From a checkpoint of a small masked spectrogram model.
Training: soap at rate 0.0037, 13200 steps, batches of 128.
Rows from block 7 of a small masked spectrogram model, named by matrix and row number. Rows with one number within an expert belong to one neuron, the router's apart. Each number is 500 + 25 x the weight over its row's rms, rounded and kept within 0 to 999. All counts start at 0. Numbers have three digits each.
Before each expert's rows are labels from the 100 clips, of 14976, where the router gives the expert most weight on average: "responds to" is what is common among them; "peak in band" is the frequency band that holds the peak. Only what is clearly more common there than usual is listed. The data: babble in 24 made-up languages, each with its own sounds, syllables and stress or tones, from a formant synthesiser.
# router: router (model.blocks.7.mlp.router.weight, 8x192, trained with AdamW), inputs 0-191
# gate: expert gate (model.blocks.7.mlp.gate, 8x96x192), inputs 0-191
# up: expert up (model.blocks.7.mlp.up, 8x96x192), inputs 0-191
# down: expert down (model.blocks.7.mlp.down, 8x192x96, transposed), outputs 0-191

# expert 1
responds to: prosody: stress on first syllables; /aʊ/; /ŋ/; mains hum
peak in band: 2000 to 4000 Hz
router.1:505496481510478517484501530483465528468497561439500526500544496543539514510479491484535523493536477516522511467467511491487466486470517437487538424502513478480523512453518471490494526515475471507500539499532554483526492539521507510526496498544507481510529502499497473500474515499469488522507522513512525524451504544454525473507524545469491503468447494509437436499476501477471490515506538534507543479474502503493497506500522490543505474537501475494486504534493483523486503505511506533523508497522446491466494513503493475495497508479503511535499504487488522484519551495528488500
gate.0:498501545502502540515511501484452469442466527466490534482498544545482490511443500490504563506507524481491513501510478507492519471461536461498519504523486491475523515464511495462504472507498484501471517510532533455470523467499522518501535493509495471478475458504515510452508482456488480512529439509505471512493553497484524498502457450516490475472495504482539473538454471529491503479518475471451470509525504498491466543492477529499496500486449521538511502513467471452482523511499514505502511494507513487490503503522513532463488547509494489521544478493511477500520488467538527534
up.0:463489476557499515537495461479450538443473507497529449525528508524485485483478540498534478535473490500531473443517491458523473526492516468539476469492484459509468494525517492517527493478458464492531503508476524525515467488493475516504532523494477496473528503489486514495503515478535518526484520494461490525526500506506515512472475528516475489525543449460516512493517519508489501520479461473498514531524525521508530512514423488530515473463496489508514433450485523430522488502473516493510536538504506506503486489474519488507493500489485498505531524529510482515547501494503488505
down.0:455522550561503480521513548455485497503484523481488494495509533480495503543496559480516517519506481523520508485498523479556468513516496474492525466543504514516498505483447541523489471531457483520552515542503465502469498511500536531536479526524477496520503511484534522494505546520523486527498481480489542486472493521501483517512508489521538478545508475489529494496500502523520475515484503507482517476526516496490458470523507471510531468558526515502508493497523472538514514539539470473484518542483529514498504504518476505472486517509503534497530477474523488494490498541589531492
gate.1:442492501465457481468528475523476488504516530498488514446500536505497495491504491520584509468503473500514488474500486484508425491467477464473535465481522483484505490471513520530469527498495497509478538485539486497474476531489509539500481515459481558479496464504474505512506514516503484495478479464500523493474506547490479468524466570501509488472474478498477481509503484488487518526490477500503514483491474501499461484460521525481527506525459506486497541494488501497545509513540502505510533523502501489448496511586495489545519525475467519527520538478502528522493498507522482528
up.1:442471485514493522494485514549547532536517499515493526488509493508498502485517544443482514483457504493484507524495544504491499551553488473500524510525472518511494524491453524521496475480506490470531497485525461484483471495527502532491502492519543481542541486506507517518490525471489508543525521488548533490515507488532475500437482479540523545507505480509523503512505497482469486482516478529471501576487483537480508522514508486529462540526488455493519507482535503521505534531482528510502517503521474510520496520505497494509497498523488462524521434547549503485491491467515530450
down.1:462489532476518504487552519406490496459534528434528542499502524485540483494524521511504503478530488514495508502514472519516502535490497505483547508515477496515495510493507482496552480540511504515495453494512503514519450495532515514545503515490479458484464518480485499503511534497510476538447505494433508487494513527526518455508509483490487484458490484504518492522495483467472527543502489482494500508493468541495509509506484542523562518489527533485501473489505481486491502484476475479505508456503486535562508522519545513516479489443484534504499530509519476478529471529508509537
gate.2:467519519474509466487509467459508469518499515514498509475479502535500495501479530479493527473501525489478489499488514490466492469504492485517514478469465457461473523472524545490533532532477486509491497512581483511528498536481483521498488491539498519523544438549558529476497505492498486485489513469468514478535519477511507442505511522545512466488480526464497498515503504464491500464501469505505527515530514507476501465495492488493516491474476490482495473548498496505509471518567517520563502432498456534540517503480470514490483517508495482560469518530500519469495524474491493528
up.2:500456514505496485469491491488502512472524524512483487566529480547498473483507501494511492499527507513502515537499490498486533515491490488532496460446485477484493499464496487515542502533466525497511494518508459504514495514486457546479516470487472489501503465528492445469543497484517478462476490488444469500582516479531512513494510510529484489468472540503524534486493522524483489478523499496481494480498497508480470463493469525496493519492493484517493472542521508559480453518581520527577505476483492515542516514462517508541499494477506462547464488521501489530514505485501495519
down.2:467481484509466516490562518487514495476532484495535542485507531484448493497496530479527513518517519506478484520470503512484497500504492492432507515508536535506438469474463511535507523565476488515503531471515477510509490490506494494504491524493471498495508481491500498460491531496476514479533482519541551500444511539546498510462506521510516540559516502490516474502480510526516439471481483506506497496545502510490452490547530451527542556510506486501478496534472501499526508503473450486495500475460502510493471490513499521496464512511469494481521447490531522490486488498531536464
gate.3:464483521514526515510483508476509465498498475507516533523517527524494544475510476559530484499515456491523527504514493496453530533452481474474544497493494480483495524477501506512503492439528493489487532459516480477519506497496449517492490471503534546511517472488496496542497513518538519508475488474470497512488513525473488456477472505540521475561499538515480533511449457464524490498560534470467501497517539500549429480535497477527506484493472550490460490502483466493495504512517458493474474513499484508524478554503498494522524488508527475518510504510502510472482480501478465478
up.3:511497491466460510533535499499529508518503492505515484488505515482513485476525525482502479528499499519500498462517532461521455486493472526526512493528459542471489480498492482493484540587461480517501519486540563544528510470508475506484446529478519481495508487487483534510507481513467498517471505475524462502513520469552492507466482490509496527489474534513467472503480485484477512526494483490522450486501512461470531500462536496513533572492472480507527507486509469490502516530562482491532516496486506492494490487506462483461466533470529506493523516480509516535505569547497519505
down.3:524493529500465562483472494498514462507490526531477514504530506505513513516556515489524500529499535482485448515489535466496510452494544498492532488470471548522552467483544474485466493471497505457491499512504482507475454487484501482518489506509485508485499494496523481524497521487509479435554473562499505480511452517513477500466514476447510502484507504421544499519527516517477496442507490510504499499540481525462484504522518493546482497540532512514519522500496471512470518510552490469464501478503526526484448498505517468513517492490508515483536482505534487525517521500526496496
gate.4:494534547491455481507543494517506454481506507444491478535508500507497523509473482470498528507477480501484524498522516529474505475493484510524493526485504517491479511510496474493529446501444521479528492510469494453481483500509512461510473428552503491471457512518558470429480461515502507482513516506494546507508522483484500492517497475487503445479456467532481475543456472516511509492540512540504509519487503468501510449505508502498496486506487539530499503546557494527489512480501479500489455484508520507517529493473487517472466500458524486515511516469490549487474476499539525492
up.4:456519485502474483503521526540494497512523530485494511527489534507519495498524506453561541493473450503530499480488511468477480483516494485491539491531435511464525510472518474496501469470503521513498516484506499428460503502518505512485509502491506493529498455522521502494503529495478477500482532504495499528489512543525519484536488470508540473462447438510494499502517447519504502511528471516509520513501465547518500519505514492497498502560510547527483520523485521480535523511491517515475494506490542479508473477501460525491494525481461507558536513480495499455432457481543528495
down.4:531513468498475531514508482515551577516500508488459472531495516532470468473448496505484517502506489501534523556450510505523475463512536562511462513479514484522520516513546532504466466531493462476495503517481498483501566516520486494495504508445521518465517503502492481527485487477496472488496507503533471479511484499528446516494548522506494527495519506451519519502492513486550507479533532489500474499480559489462539529471527497495439497479481525488484554507518507528533505500488498469511501517472516536520471518501473489507522517514483497461525473509503511521521491515474490492

# expert 7
responds to: /ts/; /s/
peak in band: 250 to 500 Hz
router.7:495536462476509452505509509528505455540520469498542424489471518486497506486511461539472536499524496502526517537490479479458535535513507543474483531516528462531478509487488516518534519449475499509487487467529540529550525513479476491462515485454451471563508488494475495501497486478515512537533501466500536468495512452521517529498479517467487517469504505515546484488467502478511490490527511474570475488520520496509505556510501547484491499470490523532487468479536524501471481502503521468507511519490518514482535495498521509447498516502508503498515520501475481502511487494482498481
gate.0:490501501507473501515495492519484504520484520508495486536503502506476491447521494500500456502454500440533426532541521499463490472524514497500477479445466494502496502468504534475511482493476482534527490475495498481529540515542476466490493510483492471524536496520530496521509474494500470518503479521517476478483514490504496477495462522512522497485467478572481509446454523478505491523488504507535481502519528526554479505527524495540480520474480559511515461532508506470471488532528542480480496483457563485475456512498565478474526503504534505490492496501536487517514497459490483494
up.0:477458471509510512522499518487514493474503498478537484510482531522488490487525523476514490548505538534523486498506488490504485484426516521542480537494512485555464501522516491498486507508486540490485494488494489543486494472494491523502547540458505572524512466471515505488489510511484507499515454521464442510498499471501472466514545494452483470526528467480502498490513501528528497469534498495473530458526501503497542523497523547504513450505507524516487525472496470464463556471475486480455521543476520452460486526492468491523505531482494472485483496521481474472483529478496485533
down.0:457491475554474496528472510550493518494477473503499495515486490515510506504486505500466502505483528501480468529523498476522499484477458506486517508515501535529477484525537485499470570502519506491476502512557508507536458488479519482541458475474477545528484501501513488503532516483522524530469529498537484521450519430497506528492488510474502506481442524507490518527464493474491486509483490505534513478470440506483517518469508458466496497483525494521492499482500497519468483516518509491545499535536512451483482531504491493457457520462526490452505477509495540485457564490506480457
gate.1:530504501467547525508518482520507521507475534494485489496479467495471537510518519507552544523524551521510506469446515510506514504482535512495498486520480504483493488487483516525508536517497451539509529499474485528479523511491494483514526514518514519500458448508477519492510498517529465478423507493462501486577491496525515485520477478486518506499489552498467542487496521483524527525526488499515511531530486488482505513489519525520500489571507519532484508487529462469503489471468457528491485536471514493544504490458491523567496529506482471459469489497474511487479472480535470455
up.1:525475484512477507445503505518467497532521484475491467521471486494502503495517459495516513502520514483516466495465506474493484498526558488488480492478450524491504532499502502482505476555501468490527479490489464496496489587485485480494483490513484523521496550491495473520485491485533537534476520508532548520523471490507480530488494485520472513450492495522489509555474504496509511546506538501523503511471498528491484502530455505492492468491497478515514471497492497473486513499480461536480469486505509521495589443571502467489532538519452546502506512440510487515490471482512490522
down.1:458503449501457518515513493489500509486460470513488470508487426505528478529515480526430518535535531438489425548502482508508502482480485502471503503511482537484500490494480489519482541483506478493477476513472507480475505484509503500491509473462490460456485485523523509492504461508511496491477499496501497479490461514457543509499488484553483526475502477506529494490475442475479488524480552496501491512522490508500458524499515522467512513486455471510506566523484475533482537507444496476518512505495535530535478515521503489440516501494521494518514515509513498517514455453488500500
gate.2:506512530512482459507500484475529534496509562485483467477516481503524511463506474459502510483474488528468498512504537490513513516557488516519531487456519452508462540550455481497436466484486513558539482465544507461491489487504505480481495520524506506515505504486496491549501482439517503499529529486483511451491453473481524525483489523518511474533522506470479513466509508512506493483489480557506535461504521504500517475502467503474469499473476497485490528515508454496511506481501487469508529534491498504509467512456526530476473515496489472543511483533516541497479527519433487505
up.2:516448532494433534481506501504449534512490558465505525527499487524482483514522475504461511494473538506476523484495519536497529520515494485549458479514540468480517476475478511489491499479485492516492494499499498501538459514537473508493429500439523501504509465474485521502531479533518501505480501473519550516517489457498483474476458467510505542450489556512477527466471518505512505504506525457495489488524508510513465524508505481489545480507540528486483462518503499459488498508482478508465559506503488517460521548497509513505507507455499502527503478507502533497507482546505496539
down.2:493515478456517497481456502517504510521494474527512479476514487494520502524498498496536490516530525493538488524480550524499461490505524521498522552469512485567503444471512506503518508427480512524484474501520487494500500535476494497461536491485488457522522515504511466522509505547452469482498495498506547469506502521512475515517495479495488502518473512495531494600508503499517495504505464524543477522510528431471516527498500509518462466499455496527491511550485505540476504466467468516479462490499507525456476494506540535511480495471505526463528510499474507481472499520463485502
gate.3:515490541462518482486494507525511491469529480473556438471508560491500489466497528513468476489508473491480482515502499478516552563512465542509524505496505484517502487542449466494496529471498547494454492509481557483491504468501498454507524490506511505482508517473483512483510500508515520521512486502499515477490490464486507466478500497487518468484498492499531518509497531527493523509505502560504532507478491478526466505490473457489558479510526467508446549518507483502473569509471470439523488473519500506484489528538531504477538529469482505528516459492519500479463515499512535493
up.3:499484522512538551520491526508467504422483475566474487515502513506496489493511443446478522471485523516522486504497522494484532567528497484466509527543495517486473471480478500466498509533533500523479502484487485500487492464541498486523515490529489518470523496458474530504472514504477468511524522489483512495488473533490522505482471544484536542480503485492512483549542485511499501486537503507485491501491491454511476487554528516529476519516460508501511514479509460521479492471491527535511441482474514439457460486489497498526504494549504495479477531530505521521497460476523471500
down.3:519503480512470507526511496506496499507476514485440503518510479540519469498499536467493470508501495500532493517514484525510463513482502549512523502463502536531485482465525458523472456517505493470522497522469524541454483471481534511530502501506483499481466528495481575483464523535537538487509492489496540525529448501502520486483536463535501496504594461496479486479534530525461503444465530521466518497448484531512504501501484529474515517515498500472465522512521500518483466493473542501542498501513490501499485488517481490551522478509495491528517492452524472494481510495514516524
gate.4:510505489498513485486495461458523453493512537541479517490526474461515502503534427506466488464502493492499479490504555450484477479519499489539523518482504478498502513513462509489489476518476520520527461452522510467509481471502466465549496430523462471489499490501480513502522527492523476536519474511471539462472517500484541482489439531504507443431494514516521489495514534485511543551507513516538517500485523496509493487508477515491482495530517496525498488496508530504544537520490470552498457464477505512505501500481490495506527509521513506477495498510546491481501471475476548505
up.4:472514496518531553467494468523495481501530495510511480503500504464480511431439482479479475497512471541509524509486480454510487513470527485502542587470487510516533535451485525477493479475517502531527484536501516505500508483506512485504518509510471506507463476497475471497524528557514490475506477506495483540513488466510502504506529491494467484478484498456497513527534484516490507524521500512498502472456503498454529480505470502499547522512496482498472505463489501528496544445490450499495529507543450496490564507521498530500523443541515506461472507515520505453493517483507520502
down.4:482505475470496537532526517546494481474509463500465490512544492513445530459509490497512523521502500507565464537504503527536453526548476515456513479540457497506528521540526467533482558497488489500481509468521475509480483527459521505486505534522499512493496476480544490498500491477504489483473507487500452530445550497520520503491477528539510497513512534557524498503470517538498506476489492521484490516469491538501513499511501486511470516470475498479492505500553505503515476532503469474495518482508487481488534542524492471491427514511523482489507507508531468489538512472537543489

# expert 0
responds to: voice: child-like voice; /aʊ/; reverberation; /æ/
peak in band: 0 to 250 Hz
router.0:474462502498474509442517465531535467507481495494463481542503436515539478487525542523519504478495511537491491483513486500471532459494470494461477481526518501470503438469479524493488518502524491461505477527456458493495478477455504524500469515548490537530502488532511520488535492528483483481459496495518484500541451464502483513528482523459471466498498534480481465489469488517521514485495465560488488502483514512503473545489489528508516505540542493476534505522491511471489559528505475483483469460472475520491495499493517485539554487497486496478497521526510512503531488518499512532
gate.0:479479517512470507539509452487507475526488447504471523554471455470491466516517442515485494527493475500484465500474525505482504489459539481476550481556519497485509522502492513475483536480502552521457473506515494493467516471505496501515495491486479512506458478506479504499552497528515487466507506573520535489493494530513504491550504508486510495496486563496538487447511473493491481530485513525537483490509472483486528486481516492496470499477468519494503475507522508517537429540496535519495494514461498511512498545508461470466540480499493522500454499502512516496518537526539482524
up.0:516462481479502462495484470501540497556466530500483482506500503487557482485528511558456480487478483506487489498513502516460498518519516490474498529483482527475530502507475494518523515489489506483493472524480570496474473547490535556478479532479516495506521485530505500504511469520531516490462516467475509476488491488427510529516453467520473485499573486481469507469500484536505496480497502520513489552531484454447565492454470488502502497508518527513512504483471489514483485472507496526495495511507492480456482469489482502542512546491538485488496485522538481483479509494542509531
down.0:514512469483509513522498516499491504496502454525510513556518486498514536491499521452515463462469504488531491489495502509479521495534520499487517501508552508472462509535508502536517506516462517528517493494527522468494502529475505524512528555526471532511480469519486493492578475501487558494506531505522462483472527563505493481526466481508489493503471497494498461505549491500539461452516518564550450540495513469513492528492539462512480497556490562475495516501535469508542492528501534485493490498480479508498528533496499499475516477519523501470467461511513481503469496494504503497
gate.1:519444492452494503516530474535507486550506521535466511467505495538443482470472483500534491481496540494472506478517518514501508489484515517473503521507464513516507550503525502484436519527518520491496528508497469486480491505513535526486490483483534522511531520564487514540465467491498508512491527480492484481498522518474495524525499497534481500492491471541509500491486488475530448508501507477517480462508509490504482466541518469506542534479465515491519447469500484526494505486478516518534548475511476478476536505457531522516517578497481468522509498467482516503507526535507431462
up.1:504452483506497452506461493498523474518497522549510496499513484517449482495489454495543486476491540479493494531472529554513499490488484499487495495471474525498488543458525491451446487489541493459526493533529493514505478507520534492495498483518511515467500544518523474518503475474501484516537535474493529523506515543501478528557469479509500517483537480546479479481499490474517493487503516512484490471489444473486484456558483492534560501501486507479488505509481486508507538557507494533524557453499459498485532499510489527495532526494538470491541471482507531510495512510475471502
down.1:483523503508523518515521470500488473485515489458496484466503479503549531430496487515527480525516509522515515519491512481525498480513477450513488502537487507470536471488476498490559530526486493483503525500493541481506534493518493450499516476442508483530459488524513497482501481457477497530482459524491494501510494488473476461518471486463531511464526433466538478504509479524495443535475488511504487473491559502494476521482527479472494500530494513513497486518475515467471503489479500531521513489480523485500532467499536506566521511494487475515486535523506496562577479496505505460
gate.2:513506520481478485521495541463538486455516510492449496517481519477493535512527507426558517475475423527543477576493507535493489495495493505506508483497520472487494486437526521482503514478526499518487493475488473536485500477485502478532512477509489452476477511507482495523511511528487478506516515530496518524501557537493500491477499449490478471502512497521469493525460506497520485492472455469460478467519485519489509503496484569474528528461528475471536523512513489505488499506520477481505502515482502491534467530540499494484489520453497536480495503466486491547480478535488513477
up.2:480498482485536546481495472482532481520496528449473515502472475449514533510507528553515510534501516477510495486511479486558505508483484501508513523507508503471500536435504459566458491555515499529473515501481453501527545482544533522474524471484516505485498463489529489514521466494534474533447514490495489455507471461490486497506514474494530483486516489462528499533520500510491523511489495501538491494491498488530533528501494500490479524509511494524540516520472470488488437534561499491473492505491495525494435500469471473502546499534468516494533495498495532494482535511502504478
down.2:509495508508494493484532502529531508523505524520497526498531529553489508548507462515489525542512548497511496510542509488481518543495512477531491528502481449470488496550505454509518524513518503481503484439495504487500469493504464562547464470488511525566473498482513504481493480495507513485487523509476512467519478489499513483482480504496564522496528485503521516445505480484492510485565505489506471465485496499526484491490433469474542474516492470514505472517476527525533494536498520482510510527494501472445513474499529496550537483482486483532518509547475526468485556501495519499
gate.3:477473476505495509554513545465513505496481470494505515421514472489482517488509511526471511467477499455564521547513516475483526499490519450523479559495486497541502519514514489513499538473536506536457533537491530497508537521452526482550526517526496518491521475479534508495528504474513495515506538481508518477509515528483513509483531488492502517523480517506529509490498499506522510473527510451525515529520502490473491552492544491535503476550500482463483530464488495497493500504506524491535484502486502520526484503489513528470555479508523544523544487493463504497528536519495537439
up.3:464523498537467501524485538474556469539503483497489466451468474449496506522478462532466576500463504518532463468533444517524493461518465485527510507501532513506500506521504466492499543469488509510492486545501497496483519450523536466501513484464464477499475477514478539481531501532503491541518492489503496462494493516510522494506498523484512488482539504502460511521474488510542501503522491488523530471502518447488527456471466512551501477476506511531498523494456480518507495532508491456495495501519506482508484509533510491514462492547524480510505507542525518527545535537488505501
down.3:534487559510520480496506466511525500507490506470485493526512492526488496522519483478524529477437480516473519527504531477486525525500516485492525514468509496505501529534501456534532515492511479515520462484503530526492488523422536503500551515539516552502506509462480469503490500523520511533495505497521477517500532517506479473510498502492514515458469499473488464439515465453493484486515516465507492457481509466484543558500518488454516479527496556465524485475536502519516467501482505516505511548486455484493533483436490511482539477488494531504512497517449485468465506523522503488
gate.4:492504517519510549488486467487495485516469497538504548486525539513504443498515491511555477459505485536501509501450496521509511471487495469520516533531506539526520497522510539527512539562492483498482507527512518519466465530517508470491480480431500496481482519493520489516492501484510535463489488437515509480492544518520484542483515483517516541531475480510499520510514494513488514484493495506484500540492516469502475480602478511459480471541507525500498484515458489492508518507542539475524508515498512513490500505466530506533509534529519530499490507492531531459504468475458533468
up.4:498510463533490464521500502471493506511498520479466507501481517483533563498488524530511510497471519481512482502505504504491544526512516515474542492503471490511486472494498499470502486459467479470448510469530503466490464479489488509523437494498509514529468485477513486545484459490489446497508500537521511524521449500497461472504472466506506467464519538537485500475513531484541491525513510515514509494476540539468538507439527517542496493493568433476482508430538517512543471515519453531501494508486496494507487488503522485500523469504501493507491509504467493510479456520539512483
down.4:523457508498445488513519546447493522474478442523482507526483537500481498461447486485474480529508526487494508498473561503515498483484496476495509528510489492522499467471474491492547479525479532506465518480491515466496481485503529497529538502543532492541493497500450511521524489481474547485498498477520461462451517457515507502501534497535503494519512468493467531530532498495510516469523508496510486498514438494509501509497456483496470547477503462511469509433471472486520518486448493493518510491479440511499487476481453515467458477501523487470507523490503512526535484515498496518

# expert 2
responds to: clipping; white noise; muffled (low-pass)
peak in band: 4000 to 8000 Hz
router.2:506438469501525517511540524498527524507529481514489537516500482485525505499491580500472497511480473486472505541529502500543455506503486485487487506475509546478547528528518518480483492531491506503527454502532496473484539525498514494497533523521482499495477507506500550501480521553526519484494523518523484495502497479513477477474565475481519500533518505479486539514509485497468472507478485482443525535547509525456501453529496467511472495470485461501496479509530498507498499505500499467490547450495546491523522452476481505548489522515477524500497472517466495556537536460503501496
gate.0:483481460502542516509521467491509518496495501469495492501495510461492450493529518475457531516510491497491514494479498548481457540497488477487500469511425471493498496497481479478498534453458504519502453507495479521456515495497490517523498529491468483484483472463534502530481526514458518520471524478437508566524517533484463489538450545484471500512512504480461475491486483507540517538486518506490513521512472497526481473505474467527455495534487456503500537478495462488505538518476490485490502469488470523527492519497467516542509534435489512493533498518471494489534491518537509512
up.0:516510539507452490510499507528485540505499484518521505494513493508490515446484470504542482497481555477498514489540504484491500458505516532480484512460563518505479495531551522521506461541561504464515501499506542493575488512519501530472495498481563514514522518556499492453517479483508514517475493496547519469479504480505519510479512490501499486509503482499539529521490546480474530471482481504535485433504504490492509502513491510481517513520510513475523447516501496483490491438539503522529485508498497456525500460515523454470505489562519488503465510503522504514488475474467526484
down.0:473475478459545502492517473531492478462477508500470541495476466485478486465511494531491531493484484496497516470492443519505483499454476486508485519518451549480499547482472466496538476485508522508460450529508494508491508476479494509519499536521524503465521524485489443507503541561501491489504508515485477491504476513494490501531514521484508521516508481545510490508520561517492513507513508494479488494496447551496487484455482530589493519495527470510477518478510520483525498511486479502498495495520491488498479513549417496512522473474472513469539545484532469500519507485528481528
gate.1:499496547471493487554478537468476490502506475483477498513504526470497527547507424475513507520512444532524512502503502495504476502523476486531495509479476538515489498523476469499468479518512536493548499485530467466501499509497501489471499487524474502481488497511467486477461523501505538474485456496491473494497534524488480511508477523513504469487523474491508497529509494500492470498486492484529527479472471473509461539566481489462478506538550464464519516491495518488485512472519491435455503471451535452494504514493474505532496506463507509507469481556460500501475546534460495548
up.1:486502547479505484512503546460478495485499514492467505480504523523515513518520454471492478525500430505542514470473510483507476498474465519549515478487469535510531504509490490512499485540513571501535488512509453461513503492485493493479511501519482527505475477521472482467494517517511525490482482518483477528513540524511505518509501545513498470498488491497502509502509505485504494489507515470506520495520429490501441521556504510451484520527528491454471507523515487521491511513516484419441512476453508481472505498481492473515470508470523507467458459536452512519462508520497483554
down.1:506513513455456539506505528490473479484544494464524509487499557465480532543533479479510476529460495502539505525502478473502512516536492461540502506518501471475475494487448479467490516484489482513535473473551521499537506534478528510479530496527498515464510540462474566486478467467453488510474508513451545483465530499487505461510474509542451476501459514516513509463486527480496473483541492500504472493524516501517485511504494547524524513501492533528500540523476493499509508476527447518530454537517476513474489485508531501499484490508504485520519514488524492505529494487497529456
gate.2:505513489472496510508540527506507533496520524480503552512509475506468496479553494508491499527480536505488504508530462510479519519494494547464459506504474540467507513531487513509523516473466518511509501504497556497472518472451506474496496447426498514500501500512522524481497504502499497556493441507438545498548514520521496462460511494524484501459503538495497493491503531492498505481453497474550528477499553473518482469468500514520439563477496511478489469504493511544492495526464487473456487527499472502493514515502499485501495530495529482493480499502511566524500492543486519498
up.2:529508558560516500518473514503491500518490496482462485509494490482528513491465514499496520442499511512486510513495589507500502530508529496536517442531511493529500500518490531471423499517530490515498514486506466497546461511567512497508488548498494482487515522508477442518503515489496513491472492514524440479489485486474501526439483468515503461515491537516488506498514472497547468552522492502472535511494482523487521512500530485511515443524493518487526492524490474463515499493500494512534552502471512517470471495480505498501511495491483472527503488494497491518435496456533474492
down.2:523514572520470554479504473513489493492465522462473501508548556533512478508514538539509455521511485521546485476489497512548480537523472517532500537506508509523512536534484490478532525504524516501496492498496507470483461479478474528504479489466494496478460465459500586487500537525456477519555501533494487523464511494507527519513515456481484484432520484498501531521509503546520502506518482499481464490510517455508506495505516522478510488479481487511508537555493518456544506523519489518513478502535487508490477491462508507499492493501535509477502518473481511482506525465511499495
gate.3:513486529462510469470471493462529506495531489520480476483453504522528488533486492420518472542473527498508513519529462468466508492443473496502462480519514485488513506494448524464491428482453517477469530543543518483478530548475498469502455497476486534510501508545478526457531491500494496524484509498540516521509511484486531450520517509497495515491486495492523482496511527521513485517503509505514515489544552536474495501470513503475469547476520495535506506518519502500511531513487500499503452500490495503494479521543509490484474481489480535485479460436523497495512474471517511527
up.3:513466504480525513486497500454518500530512523504464521536549488496450513495486494486473480528502532495473549481477499543501465473481536479549489527486491512497515460527503511529510467524504483529484513489508532497491555452516507478510469489483477505461542462478475451483473516468495501497512481471475513537492490471522525522538485492519503486511480528545527475515474481500472467530524524465541510541475509477526530522427491497520485480511502509502481485488559508495473505533483485501538497492483502449487576488548490529483485524527476478501499517489504492492504484462512549516
down.3:500505491569461535494470488484470518498506470485486502511482465517557514492510471497507543544466454481489460485473486546551473485499532484517490467515487504468505537466523491511493494509537482517507518510481521496514501526494513517474521447481541482488507455444553524525528521499468510490510482506512528464478526514516520530475529454487514508485483498519468506564526552537506535507522473493486490485534517509510536464458515488502493520471486526497505506501477552478478483512466479528488513475472528461507537506469473487534486548488528478515483508517476506489526504478468520504
gate.4:476487510519473531489507476496515510489509495514502510530492487524488479506521447499561552520503514487522517491482542536501494509521460498486509517499503486497539488471492496514507494530491539516525542498470477480499532524477517455524511515550475492478548487482480417473540498493489538508503483503497532492520479490497508499507525483476490526466500557513477475491509472488514493475506541536508523480495513486515505496467458501485482472495482474520525507549482502506507505545529503551512463488531512455502481541478476516495500507461514517550423443556480522453460502482498495469
up.4:450467487489551442492485507472515509454534507502491497494489487470509479537538488517492479509490537509488509455481500515504456456477442492492452558470548493504488481507526511512534483520527547479481479505501501546496496520543475505527514555486522474516575494519515475467547477517529502465508464529449535497481506480536489504540531469520504483514476490496489559498536493509535523501471508505504510509490496496531520489471481496502480474483485474493537490472472516492512513521530509496526468518520485483484491498496505533532472516513509519518463467482468478471520546476501498487
down.4:531497504523477500498465479474515533521500514524466504499482504413523495508453493443497462486487462517496496508449518508477459476520512522522509483463507458514538512486507514479486539449503445463517510459541503499516497518508487519462510495559516466497490506545507498530473496510493452491502484514536460495478497484477489501504478511528465491492496502480505544522491519498505498529466508511464470479487514540474499506458501438520505511470493435524504495490499541475487491507505494481471497487497505505502534509471499505498486515524515553500515497576487455528506468492461495543